{"arch": "mobilenet_v2", "widths": [32, 64, 128], "momentum": 0.95, "decay_fraction": 0.3}
Rows from block 4 of a small self-supervised image encoder, named by matrix and row number. Rows with one number belong to one channel. Each number is 128 + 32 x the weight over its row's rms, rounded and kept within 0 to 255. All counts start at 0. Numbers have three digits each.
After each channel's rows are labels from the 100 images, of 14848, where the channel reaches its highest value: "top examples" is what is common among them; "lies over" is the class under the peak. Only what is clearly more common there than usual is listed. The data: made-up waving flags. In brackets: how many of the 100.
# convs0: expand pointwise conv (model.blocks.4.convs.0.weight, 192x32x1x1), inputs 0-31
# convs1: depthwise 3x3 conv, stride 2 (model.blocks.4.convs.1.weight, 192x1x3x3, trained with AdamW), a 3x3 kernel
# convs2: project pointwise conv (model.blocks.4.convs.2.weight, 64x192x1x1, transposed), outputs 0-63

convs0.141:169094110122144161168116228113128165140108115102058132121127151162123114142191128165116134125158
convs1.141:127131134170179159150171167
convs2.141:163108193099124097115172124147108091174122125112098148138172101089157160115199097075149112113125147131053141174134136173110153108125145121126063115164085072089186163159141134112091156137102101
top examples: black (92)
lies over: flag (76)

convs0.70:171130143144119066120168091105194146119142103156153116086121117160117129086181071174172125113103
convs1.70:140175167145177170117145151
convs2.70:095136182156117162184148130168129157100145112146111151128083149117119140179077104108149148131078162158046098164110104146138152154115118109144170075128210075124089179152108112122163146170097107
top examples: white (53); black (48)
lies over: flag (83)

convs0.129:074099164159172126152119109114177205110121128149124095148115164068107104082127160143102077115123
convs1.129:108115113145176120163189156
convs2.129:114164151106123124203089137167139145073149135184092105116131180090118097084108181132078179115098118147133107142149099097118087144091142166152114203154096112136147104111130103202068111122129103
top examples: three horizontal bands (33)
lies over: flag (100)

convs0.97:113145072100136126112110126170093141129109171104129188126132179138120140223107121182131098158097
convs1.97:102153177096149165097086128
convs2.97:108086091125155121101089117136125147105167087031146149141130148164173144106119101162111140137116169184146147167125181110191097155124211174116103096120072133153140144128128156149153099178163122
top examples: white (49); diagonal split (45); triangle at the hoist (25)
lies over: flag (83)

convs0.139:130159147108112161086130106115151134099083105095206095112048122123120120094150082178146107134096
convs1.139:142131091177156110178166143
convs2.139:078158183140109144086115098192159167124141166155118162098089143116164143100133122155069093085145081144089136150164173127133111093056129151111153137150141092129053113118069096137106131084114088
top examples: diagonal split (29)
lies over: flag (72)

convs0.100:184096065148122179125147111117215123101152115099126160132102083093168121094106122080138113115126
convs1.100:124111123096070085111093094
convs2.100:098169137109138141109061103164126143151135112177107194116135070107105100178110125165071141118213087133115116151084134160130091121099119129149101049116097139087170099066131144143141114109105150
top examples: emblem: no emblem (79); plain field (35)
lies over: flag (97)

convs0.178:120133194159106139076150095048154136099130190095121157116155152068136123152115112113108112156098
convs1.178:138115104139112055142096091
convs2.178:119144121097123095078101129122094102198200129103145085071147200101154156099150132071061160092073101125108150111129180134113101097131133170170104089104147140145100184135111116131158134116116126
top examples: many stripes (38)
lies over: flag (95)

convs0.72:158153165107073164130167068186079150157111107103123114122094108141143194130135114088079119105127
convs1.72:091141157128167181164161137
convs2.72:131137144191174114129100116158185122120168097139159118047076156204097148145101100120114183153139169087173104120107155096153131112098157119156069093156153164103148110156172156143105097102145135
top examples: emblem: no emblem (73); red (48); diagonal band (33)
lies over: flag (91)

convs0.128:105137107118113108089187108086170157139096107091107088106174158158167129121207101149106134104167
convs1.128:134169177131186166128142135
convs2.128:199137151150056101142100098096114137184141100134170149104122146131165084173079178122101119113142109102056114150091119182125156099168165127075188112108138140121150124156170149120070129163126137
top examples: emblem: no emblem (77)
lies over: flag (94)

convs0.161:103132123123110086135104081118138176157162181128072135124140132143150084090168129122049186137160
convs1.161:115105159071117168097136167
convs2.161:174205108092153144066097127110163148145127089135127164130100054086113118143140077090074118124113077154092106081134105122111198114100120139116138192098154113177127135111161118133137163096084151
top examples: white (45); upright cross (27)
lies over: flag (94)

convs0.144:161079142107160119112220145126121145129077105188161100140156121107128111125105112048134114137145
convs1.144:142137138113173171097158182
convs2.144:125156100126176123083079144167132097095156136061118082104177156142103160110042106138111112106182132195088178123182179107146114156154119160068154123124126128113137163160139121131109142148145085
top examples: diagonal band (73); white (50); black (46)
lies over: flag (100)

convs0.75:150162120102148097109137150173178130098086157133098165108160170152119123221093090150158160135125
convs1.75:153101072138183142118160142
convs2.75:121181093112153136128116091118159121117140118055140132167095101086167148162155119114073145171126158127159108164108141092154120106058170155148139139096081083193154159145163136110152195078173105
top examples: black (64); white (50); diagonal split (30); triangle at the hoist (26)
lies over: flag (89)

convs0.162:131114116105161084112207115146207134152160090115101147115180082126082143163168139118113154143123
convs1.162:124164156162181158153168129
convs2.162:122127125136127152121104156118111099114136173131170136121122125134123132103153062103122196134105155122089137156090109152097143143180117140108140116121169017116053129161142189143109153194059102
top examples: white (62); diagonal band (49); black (47); triangle at the hoist (26)
lies over: flag (92)

convs0.179:159124167139168159097107102056149161143065139100138124121154124134171190092173110175104139107121
convs1.179:111151159069099116093112090
convs2.179:162109132119106070171093119107086110141075114073098083110144118083126108138124126107160123116110083105051171087059109122149109132121167081081120136078087128149109141123161169140100168182082102
top examples: black (52)
lies over: flag (91)

convs0.57:116158155114144107113132195119070196138099090206140085137169151108128136165105109111094118116115
convs1.57:067092138124155163139163155
convs2.57:175111094187129134084155129160119130134099106103141076094196144174124138059082156132084120153148125143110135159106180122069128128126164132105108177106110055153114149181081115151064140114114114
top examples: diagonal band (70); black (51)
lies over: flag (97)

convs0.123:093122126128109062180149086129108145161172190101115107111191121159099115145070115115079134140120
convs1.123:156165100184159104161125105
convs2.123:137116144137119050116138109125075094132008130077135196108143111130089128119098147097160103118122182072135191150150081102117110120153137153116141046122136137104131126140122139157123096137133114
top examples: three vertical bands (33)
lies over: flag (100)

convs0.107:102104099155168089133094129122160084112145114171143079179153090122095121113057085118123093078155
convs1.107:137115104159188150136176160
convs2.107:142151147141110064132107116198157147129068088066128134111131172127128082160161117152078104080153094109116144122140132173078099183128162170138101097147122141062094152098123125166096143155080079
top examples: three vertical bands (41)
lies over: flag (99)

convs0.180:085122110148156132147162083140195167119121105137121090135144231070107140116114146153107100127129
convs1.180:140155161144168187148157153
convs2.180:134150119053142079135100119185102161081083123201121097127132208167114091134087141175126129088126078126168142177119076173134104111121107127101100165152136097127151062139133129138155099145136149
top examples: triangle at the hoist (26)
lies over: flag (100)

convs0.78:105103123117125169187180211151172101106137114153116193141163146179128145134118165120122125160106
convs1.78:153140096160135070140132075
convs2.78:151097124180152124178128088093117108168054116120139141112109079102081111153122154156150176131126110032082123102125105163106112125173109155105106112144093039100145081117157158142126163108128104
top examples: white (59)
lies over: flag (92)

convs0.175:099132083131067116046132169054133155113143130104154151142139115093096114134067131139102164112120
convs1.175:165174146162189144117120117
convs2.175:152162096127137126118155117197126158159112119104203179098114113165114153165059077082129119137112127135145161154130095147172072074119170099056150107066148138103145120104133094088165104124116112
top examples: three horizontal bands (36)
lies over: flag (98)

convs0.54:118111150110137130065125096074139171089121165080152108134130112058156097119159113090052127129123
convs1.54:118144172111145189080125145
convs2.54:181202110120097092139143105108127081157076091058131163058099069099076145118101111145103122160140099086073129098131113166120164120181150152101143152149098177138145092100138130105159102129115119
top examples: many stripes (45)
lies over: flag (99)

convs0.52:071103197139102119096152091063136116134132199127086152150160131067137124134125094161120109148132
convs1.52:121101119115053127102084127
convs2.52:129135097126128129094084138084154087193113106132149108088125120093168139066168155070148185125085145116151176109177142070144121124127150152183081141101156122090109174109081105112172159131100076
top examples: border (45)
lies over: flag (70)

convs0.59:107128138148125046100158132165095178107088149139076126140156094091117055100101127124100099163126
convs1.59:114112155111167194125167148
convs2.59:182151118155181167100110149077168138129128133120086174124113109154074112117102076171160134078120070165090125100133109132129071125098138160038132173157169088116127134101168131162113102126103170
top examples: two vertical bands (25)
lies over: flag (100)